Rows from block 4 of a small self-supervised audio encoder (BEST-RQ), named by matrix and row number. Rows with one number belong to one neuron. Each number is 200 + 20 x the weight over its row's rms, rounded and kept within 0 to 999. All counts start at 0.
After each neuron's rows are labels from the 100 clips, of 14848, where the neuron reaches its highest value: "strongest on" is what is common among them. Only what is clearly more common there than usual is listed. The data: telephone keypad tones over noise or synthetic speech. In brackets: how many of the 100, against the usual share in percent.
# fc1: MLP up (model.blocks.4.mlp.fc1.weight, 576x192), inputs 96-191
# fc2: MLP down (model.blocks.4.mlp.fc2.weight, 192x576, transposed), outputs 96-191

fc1.274,183,202,177,210,158,162,194,208,185,206,217,184,180,200,179,219,221,187,207,241,202,196,168,224,182,216,185,185,201,219,225,186,191,235,181,198,213,199,206,203,194,207,203,214,222,193,168,226,250,193,208,174,207,188,214,173,214,220,193,213,216,210,171,221,202,186,184,188,232,178,195,208,190,187,161,174,201,199,174,244,208,171,201,192,194,238,193,200,195,196,210,193,225,245,234,195
fc2.274,183,215,220,170,200,204,219,205,169,202,214,189,201,178,192,252,208,201,205,226,179,186,207,215,201,220,198,196,203,149,188,168,180,220,165,217,184,202,191,214,209,204,188,202,218,223,191,214,217,224,191,178,224,153,202,180,170,235,201,207,218,165,215,197,202,196,209,190,190,189,204,173,216,155,192,206,217,177,198,232,227,203,193,163,170,158,180,211,210,233,213,174,180,172,177,194
strongest on: reverberation (83 vs 25.1); mains hum (43 vs 17.2)

fc1.22,214,207,185,206,209,207,202,178,218,221,215,196,174,210,227,189,186,195,196,199,231,172,188,179,221,196,209,212,210,184,170,250,226,215,176,183,188,213,192,238,198,189,193,145,200,213,216,189,215,194,186,247,181,214,211,158,213,226,179,198,207,217,194,215,171,193,199,185,208,180,171,227,178,237,186,190,183,210,198,193,200,197,178,217,188,241,208,200,213,191,174,181,170,209,230,209
fc2.22,163,192,186,219,226,212,190,186,198,229,233,184,185,192,190,248,219,179,174,204,197,186,203,183,234,183,166,208,232,193,205,220,210,181,194,195,169,230,206,204,199,225,214,224,184,207,147,208,207,173,181,205,217,199,160,176,198,240,206,193,205,191,180,224,201,212,183,203,223,173,234,178,184,203,202,167,215,189,204,210,203,177,240,191,207,178,231,223,213,214,194,188,185,227,204,184
strongest on: reverberation (98 vs 25.1)

fc1.494,166,183,205,207,217,178,235,216,238,263,175,222,192,211,194,225,179,230,193,194,166,211,177,221,175,222,178,207,197,181,187,194,168,219,205,203,189,198,174,214,198,210,196,190,211,174,192,190,188,172,181,214,210,192,197,172,196,215,227,186,213,195,185,163,215,170,187,208,180,207,185,227,204,173,198,200,214,226,206,182,184,209,207,189,210,168,206,228,197,213,227,188,207,185,196,179
fc2.494,190,220,185,199,148,234,219,208,225,216,177,214,194,220,165,185,160,204,220,220,218,200,212,202,195,224,145,175,186,200,164,197,202,220,195,221,201,176,185,175,229,177,216,211,197,221,211,217,206,192,191,228,187,218,163,216,219,186,175,210,206,200,168,189,198,202,196,200,201,226,179,187,193,183,237,181,208,213,190,190,190,218,233,197,210,189,181,211,219,203,204,189,181,180,226,201
strongest on: speech (98 vs 35.8); reverberation (56 vs 25.1)

fc1.158,195,229,186,193,152,177,203,184,204,195,211,197,215,199,178,225,177,191,207,207,242,226,213,208,186,200,222,179,204,197,192,218,197,195,247,177,177,173,178,182,195,207,189,210,190,201,169,249,187,159,193,192,191,174,218,231,199,212,212,177,210,193,215,214,212,168,150,210,205,202,196,202,199,218,181,230,176,233,208,176,172,190,204,166,195,198,217,215,247,216,205,199,213,191,191,206
fc2.158,209,195,206,225,199,205,175,191,194,196,203,203,184,214,218,198,219,216,202,197,186,187,185,235,205,203,172,248,206,205,185,159,227,211,193,200,192,209,219,227,163,217,174,198,201,238,177,178,173,185,224,179,194,228,200,202,178,194,184,207,216,210,184,192,197,215,211,234,248,205,190,216,204,229,165,185,229,182,226,195,243,200,191,180,213,193,211,209,160,206,200,215,200,229,243,194
strongest on: muffled (low-pass) (46 vs 11.8); number of keys: 7 (31 vs 11.4)

fc1.196,157,155,197,189,194,212,219,214,167,198,192,228,183,203,190,210,237,212,187,180,167,197,203,196,224,160,208,196,182,194,208,216,229,236,235,204,195,178,217,196,224,199,188,191,188,170,201,190,197,238,179,183,202,177,215,215,194,183,240,206,189,212,175,205,225,199,199,219,221,193,181,165,178,222,163,198,185,184,208,211,162,244,217,194,206,227,200,182,199,181,204,236,215,186,170,176
fc2.196,259,209,209,213,223,185,211,203,211,234,184,171,188,220,262,199,186,204,185,184,215,172,205,209,227,215,200,189,223,237,196,176,178,221,194,190,190,191,186,206,210,248,193,198,232,207,183,177,190,164,233,196,195,221,215,223,202,174,193,198,209,218,213,209,159,233,205,192,203,182,211,202,249,181,199,203,209,197,198,199,167,184,203,187,167,160,202,241,208,198,178,201,212,167,238,213
strongest on: speech (88 vs 35.8)

fc1.148,204,195,183,168,207,170,242,201,177,232,208,212,170,221,195,261,199,170,204,187,215,185,194,206,187,214,190,201,196,198,229,180,188,177,192,237,169,194,200,212,187,171,216,200,186,202,219,223,191,183,217,199,178,193,188,182,208,189,231,192,220,211,211,178,234,148,169,199,198,193,202,223,199,243,190,183,164,202,178,180,243,206,184,197,170,192,194,168,214,252,222,204,234,199,217,175
fc2.148,251,190,204,212,188,195,230,211,201,204,157,167,210,188,212,170,209,169,216,243,205,231,212,206,181,173,223,189,221,194,192,169,203,242,182,204,203,201,206,221,186,201,170,157,174,176,224,252,234,223,223,226,189,209,191,167,179,209,197,187,155,173,209,208,212,227,186,215,175,204,259,192,194,176,183,220,208,192,204,199,200,214,214,202,206,214,191,213,191,194,211,212,166,228,210,189
strongest on: reverberation (66 vs 25.1)

fc1.328,196,204,188,169,201,196,176,191,177,206,209,200,205,196,221,206,220,183,212,204,180,223,205,170,200,210,200,183,213,186,202,180,226,209,179,182,223,206,211,219,145,193,172,205,180,200,203,201,236,194,181,199,198,188,226,189,245,193,189,202,211,209,201,202,226,188,237,232,208,212,186,207,211,206,177,237,226,199,192,205,220,192,201,229,205,181,223,195,218,205,191,183,178,216,212,153
fc2.328,206,196,212,222,198,206,202,195,203,169,189,210,212,227,208,213,157,207,184,187,227,187,179,193,201,218,205,177,210,198,212,185,208,198,210,240,161,174,201,184,195,184,208,192,231,203,213,189,199,223,232,198,219,167,205,225,159,183,195,189,193,231,208,201,207,164,196,203,187,203,177,220,241,201,198,171,202,178,202,154,174,208,187,224,194,213,216,179,212,228,173,202,191,217,202,212
strongest on: clipping (74 vs 7.8); speech (68 vs 35.8); pink noise (54 vs 17.2)

fc1.366,213,188,186,221,210,214,213,199,245,198,192,187,189,181,212,194,211,167,213,192,176,245,170,190,160,205,171,197,183,191,204,189,174,228,209,195,181,195,219,208,196,196,230,205,203,198,201,228,195,198,200,174,183,171,200,211,226,195,190,138,203,210,185,213,224,218,183,209,228,188,201,202,208,222,191,223,185,221,233,199,163,169,191,203,192,224,177,189,203,206,233,202,243,197,192,204
fc2.366,195,195,222,167,198,163,216,241,185,204,185,200,231,212,182,174,192,202,216,196,216,169,200,206,189,201,201,186,227,170,221,222,228,179,183,184,201,201,180,208,181,187,209,213,166,185,238,196,172,192,219,188,235,206,181,187,193,241,224,209,216,203,154,205,185,199,194,215,191,226,189,147,206,212,191,189,202,219,240,207,214,152,212,241,194,190,183,184,188,176,159,199,200,201,204,166
strongest on: muffled (low-pass) (47 vs 11.8)

fc1.331,210,198,206,164,202,214,233,209,163,206,180,189,190,198,214,204,176,184,206,185,201,182,209,213,212,220,184,219,178,174,185,158,215,189,182,247,209,185,166,210,183,215,216,224,175,220,183,194,195,165,186,179,194,177,227,197,214,210,215,181,227,201,216,236,220,181,210,221,192,202,188,184,185,196,167,174,216,194,196,213,195,197,157,194,206,192,218,190,224,210,187,242,195,151,185,207
fc2.331,223,180,226,224,209,190,179,206,207,222,218,220,200,184,190,214,215,191,174,209,183,188,194,208,193,189,202,200,213,210,230,224,205,169,225,203,179,194,168,184,219,181,188,203,208,229,207,228,238,219,215,211,200,232,194,195,250,226,208,249,210,193,199,186,195,250,209,185,231,194,231,204,215,188,202,196,194,186,201,197,177,169,182,214,208,185,186,202,219,231,205,167,202,231,183,189
strongest on: white noise (62 vs 17.8); clipping (45 vs 7.8); number of keys: 9 (34 vs 11.4)

fc1.192,199,180,189,184,142,211,213,170,180,182,189,246,227,185,184,162,191,206,188,183,183,187,224,202,206,179,207,210,193,218,194,179,201,226,207,187,235,236,204,212,199,204,231,187,232,203,209,210,209,192,195,185,237,220,184,203,209,212,202,176,217,225,184,234,219,197,224,175,169,192,174,237,199,190,196,194,202,190,226,194,204,165,159,242,160,218,202,166,214,212,187,218,216,194,179,223
fc2.192,193,196,218,185,216,183,211,133,182,191,220,241,210,185,207,181,211,196,202,205,191,176,208,191,177,221,209,243,214,221,200,187,231,167,203,200,200,239,166,207,190,167,218,207,195,183,213,221,192,214,222,225,174,204,243,189,201,197,184,212,240,195,178,197,196,207,233,198,199,179,210,227,206,211,193,218,190,213,157,194,204,194,210,211,160,163,217,209,216,231,213,209,181,196,191,201
strongest on: reverberation (77 vs 25.1); speech (69 vs 35.8)

fc1.3,189,213,193,212,177,199,222,175,206,198,187,221,178,228,196,210,265,167,172,241,177,187,182,226,199,212,198,173,165,187,206,212,201,200,233,219,200,242,183,218,212,187,206,211,219,202,200,173,201,196,203,188,196,219,195,182,244,198,203,163,222,184,178,212,217,235,205,175,220,226,200,228,193,215,224,187,162,193,178,207,203,201,237,233,159,236,207,191,202,173,191,208,185,213,207,190
fc2.3,178,156,220,219,165,194,177,190,208,194,220,210,232,183,244,153,174,204,244,216,208,211,159,185,166,194,209,167,204,234,213,175,219,190,194,208,185,212,199,208,197,213,204,216,197,231,177,209,150,182,225,175,205,190,212,165,195,191,199,203,214,171,170,204,199,179,216,212,201,191,225,193,193,205,189,222,225,179,212,196,217,189,175,239,189,198,194,204,240,160,215,186,203,201,198,170
strongest on: white noise (64 vs 17.8)

fc1.30,194,169,204,202,205,191,211,174,197,177,194,200,207,159,204,183,199,208,214,221,206,215,224,234,201,222,189,192,207,207,199,187,216,187,217,215,203,220,194,206,175,210,177,194,176,218,198,201,209,160,204,255,166,191,224,210,225,202,213,197,189,180,199,174,186,216,209,181,217,165,176,191,220,172,190,200,214,179,233,157,209,209,207,188,215,201,193,214,165,185,175,228,224,196,205,180
fc2.30,201,191,212,212,195,229,218,202,171,199,212,224,182,203,191,181,193,194,173,220,201,206,164,189,149,197,254,183,188,174,225,190,216,186,194,207,204,192,194,183,185,204,191,200,195,211,206,177,187,221,203,215,200,195,206,200,237,229,181,182,152,192,187,234,231,184,209,212,219,216,181,224,237,208,157,176,209,176,200,203,165,172,207,206,194,217,178,223,185,209,238,170,223,170,189,212
strongest on: muffled (low-pass) (31 vs 11.8)

fc1.102,223,228,212,210,207,166,195,216,173,158,222,197,197,216,151,225,200,207,172,183,232,214,215,227,204,213,192,214,222,208,216,181,188,211,198,175,194,234,201,144,212,177,210,222,156,218,228,179,177,204,162,203,186,207,207,195,194,202,183,206,210,227,182,184,194,216,239,177,187,201,191,178,189,213,204,223,186,200,207,191,187,173,194,221,231,199,217,213,233,212,205,208,225,225,191,180
fc2.102,211,186,191,171,210,182,237,205,222,196,179,174,199,217,199,212,163,199,172,180,201,191,204,206,163,231,224,222,191,185,228,183,198,163,184,222,178,195,231,200,187,184,163,211,203,163,176,209,212,206,191,193,230,195,155,214,230,216,181,188,216,202,229,229,245,205,210,194,185,218,225,211,207,188,197,210,185,223,216,212,268,202,208,197,199,196,186,207,188,208,194,180,189,162,217,205
strongest on: key "A" (56 vs 26.8); reverberation (52 vs 25.1)

fc1.374,173,238,171,186,157,203,204,212,205,170,213,220,185,196,202,206,202,222,218,209,207,214,181,182,234,207,196,230,187,199,210,199,205,190,200,221,190,221,168,189,203,245,175,200,205,198,220,183,216,244,200,219,170,256,198,230,201,190,204,198,180,205,153,220,214,183,202,207,197,187,200,212,203,210,226,178,203,194,195,191,165,193,186,212,206,217,191,199,207,236,196,174,206,190,210,195
fc2.374,155,185,207,174,199,181,192,180,194,217,197,198,213,170,194,224,178,224,179,209,169,210,170,183,171,154,210,216,192,202,225,221,178,173,201,194,235,170,207,215,195,191,234,188,178,207,206,235,209,197,212,220,209,210,211,199,198,188,193,179,202,172,204,210,188,204,168,184,229,204,203,202,203,170,194,201,233,210,198,161,198,195,202,237,236,168,196,168,210,180,204,220,181,240,218,191
strongest on: clipping (49 vs 7.8); pink noise (41 vs 17.2)

fc1.319,210,191,223,218,183,185,211,180,186,209,210,172,191,211,192,210,219,196,237,191,196,201,228,163,195,183,212,193,207,156,208,228,191,202,166,198,198,169,178,184,178,212,193,199,219,223,219,191,228,223,122,185,186,210,190,228,179,198,178,180,226,183,243,204,194,218,205,184,192,199,205,182,162,209,199,200,200,218,207,165,208,191,197,151,178,200,163,225,244,191,207,219,236,220,208,206
fc2.319,221,169,204,206,183,188,217,182,215,194,191,204,215,189,198,203,192,232,198,191,209,213,182,204,223,169,187,198,206,204,240,211,205,237,218,214,194,175,197,178,188,188,178,190,212,207,193,171,208,213,244,243,202,188,215,226,189,242,179,209,207,204,173,211,175,179,211,195,218,206,202,211,179,239,185,147,193,218,219,243,228,211,181,230,222,188,205,161,143,193,207,238,217,204,191,161
strongest on: speech (95 vs 35.8)

fc1.367,203,189,188,175,196,190,194,200,183,209,203,234,198,186,171,212,224,162,187,200,204,196,219,197,195,187,197,200,188,190,209,219,199,215,172,180,215,234,240,207,203,241,183,192,198,222,197,210,223,232,202,205,220,232,200,200,183,177,209,198,226,251,196,233,182,203,187,173,177,198,200,167,197,208,192,189,228,191,178,216,216,163,175,207,208,215,193,167,220,210,204,186,182,168,244,176
fc2.367,184,158,200,210,202,191,223,211,199,177,194,174,241,201,207,214,197,223,195,206,189,197,173,211,223,193,193,208,215,197,239,225,165,188,193,233,208,220,214,217,179,198,200,197,162,202,185,208,188,222,211,218,220,190,180,196,235,188,196,227,176,186,181,194,232,182,204,243,183,194,202,218,219,175,233,206,227,238,180,204,178,209,213,201,223,185,228,220,206,224,225,167,232,188,219,202
strongest on: clipping (30 vs 7.8)

fc1.31,186,212,226,185,185,207,196,196,231,229,192,183,213,191,197,225,196,169,208,193,173,199,211,198,172,205,206,229,234,180,223,254,186,212,176,193,200,166,219,201,217,195,186,204,197,168,202,190,223,206,203,169,202,219,180,170,198,215,172,216,187,214,192,205,179,161,221,184,231,161,167,208,196,231,211,250,201,183,211,182,170,159,182,191,194,201,191,173,182,225,237,170,202,196,205,200
fc2.31,178,210,194,226,209,223,182,191,203,175,185,205,214,198,215,216,199,228,208,184,209,205,217,229,208,217,176,170,182,251,198,215,223,205,231,166,214,195,183,169,156,203,208,207,183,199,170,166,199,182,173,198,255,228,190,174,180,207,223,172,209,217,185,196,208,186,199,246,180,208,193,235,199,191,231,196,209,195,190,168,209,181,216,193,178,197,206,180,169,176,228,168,192,226,241,181
strongest on: key "A" (57 vs 26.8); last key: A (31 vs 6.3)

fc1.505,205,201,191,228,162,215,245,200,235,212,225,189,190,203,208,153,197,204,213,219,195,202,193,208,189,188,229,207,221,218,198,208,183,213,224,173,157,246,187,185,197,182,194,207,177,191,193,208,231,223,161,199,171,203,185,193,246,195,217,176,205,236,187,206,204,193,189,200,184,195,188,194,223,203,192,214,195,191,205,166,199,236,210,194,174,178,153,189,151,195,183,201,211,213,178,199
fc2.505,198,180,187,186,214,224,180,225,151,210,201,207,193,194,186,180,190,211,221,173,202,194,236,178,205,209,210,204,206,195,182,194,188,203,235,203,204,231,203,191,183,213,185,178,184,236,229,192,146,212,220,212,183,215,231,198,209,211,181,193,222,201,196,221,217,214,163,211,171,212,207,209,196,183,197,213,242,180,235,243,183,208,176,189,194,206,199,197,207,147,178,191,218,196,201,172
strongest on: muffled (low-pass) (35 vs 11.8); clipping (31 vs 7.8)

fc1.424,187,202,214,192,211,198,230,230,237,190,199,210,199,191,200,234,199,169,218,218,216,224,193,199,216,193,174,184,199,204,228,192,188,200,190,216,151,210,184,193,223,200,196,160,192,203,172,179,201,229,204,206,179,204,192,174,201,217,189,186,180,224,179,189,220,189,218,166,216,166,174,237,173,216,219,177,193,191,176,179,228,184,218,238,225,180,199,211,176,212,185,183,209,198,219,198
fc2.424,222,215,224,186,210,219,213,168,178,233,225,233,219,176,207,180,212,194,203,184,215,186,237,204,196,206,227,199,204,209,199,222,217,185,213,205,204,182,189,206,190,204,189,217,225,201,178,169,206,195,213,178,158,207,192,187,196,216,221,180,186,214,207,218,204,175,199,235,207,199,213,177,209,227,156,172,205,187,251,243,184,225,211,200,195,149,181,181,181,209,176,169,188,180,190,215
strongest on: white noise (47 vs 17.8); number of keys: 9 (28 vs 11.4)

fc1.287,203,187,222,181,202,194,192,198,157,172,237,184,201,174,175,216,222,213,187,197,201,231,201,210,222,223,233,189,188,217,209,225,182,214,161,213,161,221,194,224,180,191,162,183,232,214,186,218,179,188,210,219,192,208,178,174,194,215,180,194,202,181,205,168,201,153,201,205,161,192,211,225,187,213,190,201,165,177,212,180,185,242,217,234,199,206,209,201,203,200,193,201,221,181,217,199
fc2.287,168,171,191,200,194,230,205,176,173,207,188,202,201,217,176,196,179,203,210,198,242,201,214,185,153,225,166,190,196,203,192,207,213,226,171,204,191,192,236,205,185,167,219,182,197,221,216,181,169,216,193,168,188,205,210,185,221,191,230,164,225,223,195,186,176,188,195,177,202,202,192,200,189,190,210,177,209,248,239,203,224,187,179,189,205,209,186,205,169,211,240,220,207,193,212,186
strongest on: speech (66 vs 35.8)

fc1.293,206,214,207,205,158,155,183,201,199,201,202,168,154,202,201,173,210,179,189,220,198,210,209,217,190,207,207,190,182,201,191,226,181,224,228,198,192,181,172,213,195,235,192,179,214,218,216,187,181,200,205,200,203,179,207,200,168,228,210,191,200,174,172,217,236,204,227,198,230,210,231,237,160,188,212,218,228,180,210,186,245,183,197,226,182,206,203,213,200,225,161,220,201,227,234,201
fc2.293,201,201,217,203,172,202,228,199,182,180,160,223,199,184,180,194,208,166,231,198,183,198,199,173,183,206,193,214,170,224,238,199,222,185,184,190,201,159,216,206,214,213,206,224,207,238,226,188,225,195,246,206,225,184,204,176,222,189,237,227,210,210,214,150,215,174,211,195,211,215,173,171,182,214,185,221,188,173,204,237,200,226,228,168,219,207,169,224,211,178,203,206,188,192,222,201
strongest on: white noise (41 vs 17.8); muffled (low-pass) (40 vs 11.8)

fc1.355,200,211,193,175,197,206,213,204,220,173,189,190,183,161,221,226,219,199,238,165,171,168,197,197,191,236,228,214,195,136,162,161,209,197,207,165,186,203,211,215,209,229,157,224,167,238,199,169,201,220,189,222,211,194,191,232,209,198,214,216,194,186,191,251,216,192,228,236,189,205,191,203,227,195,204,164,200,197,197,170,205,200,188,186,192,213,235,218,188,209,182,189,183,186,220,237
fc2.355,181,231,204,211,218,197,192,200,217,185,206,196,219,173,189,222,230,197,179,198,204,190,235,219,213,189,195,227,234,228,215,200,195,169,183,165,247,217,190,213,186,192,216,205,206,193,182,207,167,189,233,209,201,204,182,214,204,221,203,192,224,189,197,213,186,230,194,155,196,189,197,199,189,170,216,190,202,235,212,214,166,191,183,209,210,198,155,185,196,201,243,209,183,221,189,177
strongest on: muffled (low-pass) (30 vs 11.8); clipping (29 vs 7.8)

fc1.264,205,148,206,233,200,219,182,224,195,173,209,191,166,223,210,217,175,187,181,154,196,212,194,201,212,195,202,216,169,208,183,204,173,194,189,226,195,210,216,231,201,178,209,216,184,203,191,185,203,214,222,209,207,197,199,188,207,236,209,195,223,215,167,188,234,203,220,235,190,235,213,198,237,217,185,236,196,221,211,189,213,199,211,201,197,207,232,217,209,186,207,232,202,185,191,180
fc2.264,217,194,197,185,202,182,221,220,185,227,171,219,174,197,191,210,234,206,201,204,233,242,206,176,193,203,250,207,201,180,169,183,203,200,200,213,208,200,213,172,194,246,216,229,214,230,215,163,235,193,211,233,193,145,217,169,225,171,223,193,190,212,215,192,182,184,194,218,169,220,206,177,191,185,189,215,182,230,223,226,193,185,168,179,199,200,170,191,214,204,181,210,201,201,230,220
strongest on: clipping (45 vs 7.8)

fc1.104,185,194,178,173,207,229,205,190,182,181,201,219,225,203,208,191,195,211,207,174,163,208,171,202,208,239,204,203,193,227,213,220,208,205,247,220,182,211,212,206,180,209,205,181,213,201,171,211,191,195,186,162,211,201,203,230,185,208,188,215,140,202,166,223,240,215,220,206,185,173,194,202,204,210,191,176,202,213,199,180,200,217,235,206,158,174,235,200,221,193,196,240,236,188,234,158
fc2.104,230,196,181,191,185,206,206,241,205,241,219,188,200,217,195,176,207,189,215,185,235,220,213,202,205,210,173,210,221,220,201,191,188,209,203,206,189,201,201,209,210,164,217,184,186,178,200,187,198,191,233,143,157,214,215,166,201,186,187,210,200,167,197,216,210,218,250,212,214,178,208,183,233,230,207,197,189,174,155,209,139,196,202,203,207,198,223,191,220,183,201,198,171,187,186,224
strongest on: speech (69 vs 35.8); number of keys: 9 (52 vs 11.4); number of keys: 8 (31 vs 11.3)

fc1.520,190,200,226,216,185,196,217,180,188,165,172,193,206,236,208,205,233,222,191,195,156,214,226,173,187,189,205,225,169,211,212,226,187,202,196,236,228,234,194,242,214,186,214,198,187,170,242,199,224,171,171,200,210,210,229,181,199,169,202,196,216,190,208,234,199,182,198,243,188,196,176,174,177,183,196,230,192,217,192,183,184,201,180,243,228,177,217,173,209,233,190,187,236,207,158,190
fc2.520,188,238,185,180,197,210,181,183,203,197,198,216,184,196,226,222,207,182,241,203,218,180,178,198,194,241,207,202,226,171,184,189,260,172,216,171,203,232,218,191,178,191,188,185,197,235,175,209,168,188,215,223,198,156,186,200,182,228,203,180,205,203,185,180,200,203,205,176,231,185,204,199,199,234,191,170,186,169,181,200,179,176,157,187,183,191,201,214,209,178,205,216,155,227,239,194
strongest on: white noise (63 vs 17.8)

fc1.536,209,214,230,175,184,170,201,181,207,210,237,191,193,218,198,209,166,211,190,197,189,199,249,159,204,195,195,183,173,206,188,235,211,197,228,236,182,163,201,210,207,204,196,187,206,200,208,166,201,183,166,160,189,172,202,165,246,219,175,186,207,177,221,209,209,208,203,216,195,213,189,203,221,220,189,216,207,202,226,194,190,156,211,217,213,200,179,179,183,202,205,231,199,213,195,154
fc2.536,228,170,173,213,223,189,219,225,193,232,224,222,192,201,191,241,207,205,148,191,219,219,225,181,203,212,227,188,215,163,205,203,161,193,193,180,224,213,194,195,182,231,194,213,221,242,191,192,224,231,183,197,194,163,189,190,141,228,191,195,209,247,171,194,191,193,189,169,199,173,198,206,215,204,199,221,209,181,231,197,187,203,201,204,177,164,170,183,185,206,216,184,175,199,202,217
strongest on: clipping (96 vs 7.8)

fc1.170,202,202,202,193,211,192,212,179,184,220,164,190,205,178,216,230,224,185,220,179,194,226,162,189,187,195,186,198,199,204,188,218,190,205,202,209,192,182,183,183,195,173,168,209,195,206,225,204,204,204,197,188,202,157,221,206,195,220,201,180,212,187,215,224,208,237,217,204,207,197,219,181,206,189,179,247,224,224,178,206,229,203,201,221,179,243,180,157,191,206,212,231,188,234,172,186
fc2.170,189,172,182,209,193,203,184,222,181,198,200,206,229,191,220,237,198,236,175,223,196,193,216,176,200,219,210,223,182,190,228,228,231,219,229,241,177,205,207,209,157,229,209,183,181,172,212,180,220,220,201,210,189,194,197,218,183,213,201,175,162,190,160,186,208,213,243,167,193,175,243,196,184,205,219,191,199,184,212,215,209,237,238,206,228,202,171,196,192,202,215,239,214,209,155,214
strongest on: speech (78 vs 35.8); number of keys: 1 (33 vs 11); number of keys: 2 (29 vs 10.5)

fc1.527,181,190,171,164,198,186,175,213,190,221,245,206,178,178,220,216,176,217,202,183,183,214,200,223,169,185,230,214,206,238,208,182,214,193,191,195,158,204,182,228,186,239,195,180,201,236,191,187,198,175,189,209,212,214,219,203,240,207,205,222,218,205,224,188,211,229,174,182,222,182,170,231,204,219,187,188,225,200,188,230,181,205,171,181,212,194,188,187,205,161,150,185,208,249,221,166
fc2.527,199,149,215,187,199,183,184,233,231,201,207,171,183,229,206,199,205,224,185,204,208,213,214,207,211,203,195,133,211,198,199,198,201,217,198,177,195,190,189,193,207,195,206,185,206,177,187,239,222,195,177,203,183,180,180,173,212,192,178,204,150,169,237,200,193,200,218,213,197,189,205,176,195,199,187,230,203,196,180,175,190,224,192,207,209,181,237,189,220,205,214,193,193,210,190,221
strongest on: reverberation (75 vs 25.1); speech (68 vs 35.8); clipping (36 vs 7.8)

fc1.228,216,209,211,208,213,180,209,197,227,196,197,162,170,204,205,224,198,221,173,202,226,194,197,173,192,203,198,220,219,207,204,229,189,179,185,230,180,230,184,179,191,180,184,193,196,215,214,234,246,250,199,166,203,210,201,221,220,176,190,189,188,220,189,236,209,178,192,216,168,200,224,185,213,180,215,163,167,223,238,200,192,185,220,184,163,193,222,189,202,166,181,216,208,210,206,188
fc2.228,185,207,185,192,181,216,195,210,184,205,206,238,214,238,204,233,215,198,199,199,185,189,190,203,167,204,197,253,189,222,184,204,177,210,171,206,174,175,233,164,161,196,212,206,176,206,181,182,183,209,194,192,257,189,192,199,211,185,206,205,216,233,196,179,205,212,203,184,186,200,212,202,189,203,230,187,228,194,219,186,194,187,208,183,198,211,224,218,159,176,225,196,208,218,203,179
strongest on: white noise (40 vs 17.8)

fc1.486,177,190,202,211,185,199,217,222,196,190,220,204,184,238,180,161,192,183,185,225,198,175,187,197,201,190,235,199,180,207,188,189,199,217,159,159,217,216,166,195,195,201,184,217,200,202,206,199,194,205,192,221,203,221,199,203,205,202,236,196,223,214,204,158,229,222,177,198,199,211,172,185,188,188,179,232,195,196,218,192,186,198,183,205,169,173,210,236,211,214,187,217,192,205,166,214
fc2.486,219,185,159,167,206,229,187,216,172,213,192,199,242,208,247,213,224,227,232,203,195,208,185,196,205,198,187,222,211,191,197,192,200,198,187,204,255,180,201,194,237,165,207,159,185,187,221,194,204,195,190,192,186,201,205,222,188,183,182,199,196,200,186,197,212,227,201,172,181,221,206,165,206,190,177,188,222,184,226,205,217,217,192,196,171,187,174,163,173,186,197,230,198,169,198,199
strongest on: speech (69 vs 35.8)

fc1.118,187,199,197,217,187,222,213,217,184,171,248,206,217,192,191,194,230,221,192,211,211,240,216,217,211,231,184,189,197,200,233,189,177,203,212,193,197,204,181,207,235,251,209,191,223,198,158,217,222,194,183,222,214,208,211,198,210,216,215,164,202,207,271,172,183,195,198,174,217,162,224,196,200,189,192,220,196,210,208,181,189,157,182,240,200,200,194,171,203,186,187,219,223,223,187,191
fc2.118,197,198,202,214,194,190,193,196,213,178,199,215,207,198,205,176,211,178,204,187,165,176,154,234,186,203,251,194,195,221,191,168,215,178,226,201,187,192,197,191,165,208,231,215,210,198,229,200,197,161,194,195,213,179,220,189,216,186,196,215,246,216,206,236,198,180,198,180,203,228,164,233,201,204,200,209,203,194,174,216,219,220,200,168,183,193,184,211,205,215,213,190,156,183,184,208
strongest on: mains hum (65 vs 17.2); speech (61 vs 35.8)

fc1.332,195,213,205,180,180,181,158,229,181,201,179,193,198,231,216,179,157,214,183,179,178,198,201,223,204,221,209,206,207,211,178,204,171,208,213,182,204,199,157,195,170,251,222,243,188,216,183,217,190,209,186,209,183,208,207,193,201,201,203,201,193,210,192,182,185,174,232,228,226,170,201,217,212,210,193,243,247,216,188,213,246,191,197,180,239,225,196,204,208,196,194,201,224,158,196,154
fc2.332,176,187,210,205,181,181,226,233,215,176,195,174,224,237,205,238,222,196,191,190,184,201,169,185,189,194,239,164,202,191,196,193,231,196,237,205,217,198,237,208,203,168,165,199,193,170,218,181,173,191,227,198,186,172,241,214,213,183,208,209,202,201,212,192,212,220,195,216,207,196,157,150,203,210,187,211,210,169,196,219,192,208,196,235,193,227,205,206,163,215,223,196,198,204,187,240
strongest on: mains hum (44 vs 17.2); number of keys: 1 (28 vs 11)

fc1.564,201,229,186,196,196,200,210,189,223,195,163,188,239,192,169,228,208,164,206,214,211,193,177,198,190,209,204,201,191,202,186,169,199,215,189,204,206,197,187,200,183,217,195,181,173,212,186,195,253,210,172,189,204,211,206,185,212,165,222,212,188,209,193,244,240,205,210,229,191,175,192,197,153,201,168,181,186,201,218,215,186,203,215,241,198,206,201,181,165,223,198,196,194,174,163,213
fc2.564,210,194,243,186,223,178,195,196,209,213,201,193,180,195,229,217,212,203,201,222,161,234,172,178,210,192,187,215,205,208,189,240,218,208,201,192,181,203,200,176,178,171,188,208,210,206,185,236,201,167,244,191,205,191,199,190,228,195,171,187,173,220,195,183,200,216,226,190,154,247,218,206,243,181,187,213,165,201,163,159,220,179,201,191,209,210,157,205,234,175,218,196,202,235,212,182
strongest on: white noise (51 vs 17.8); number of keys: 4 (27 vs 10.9)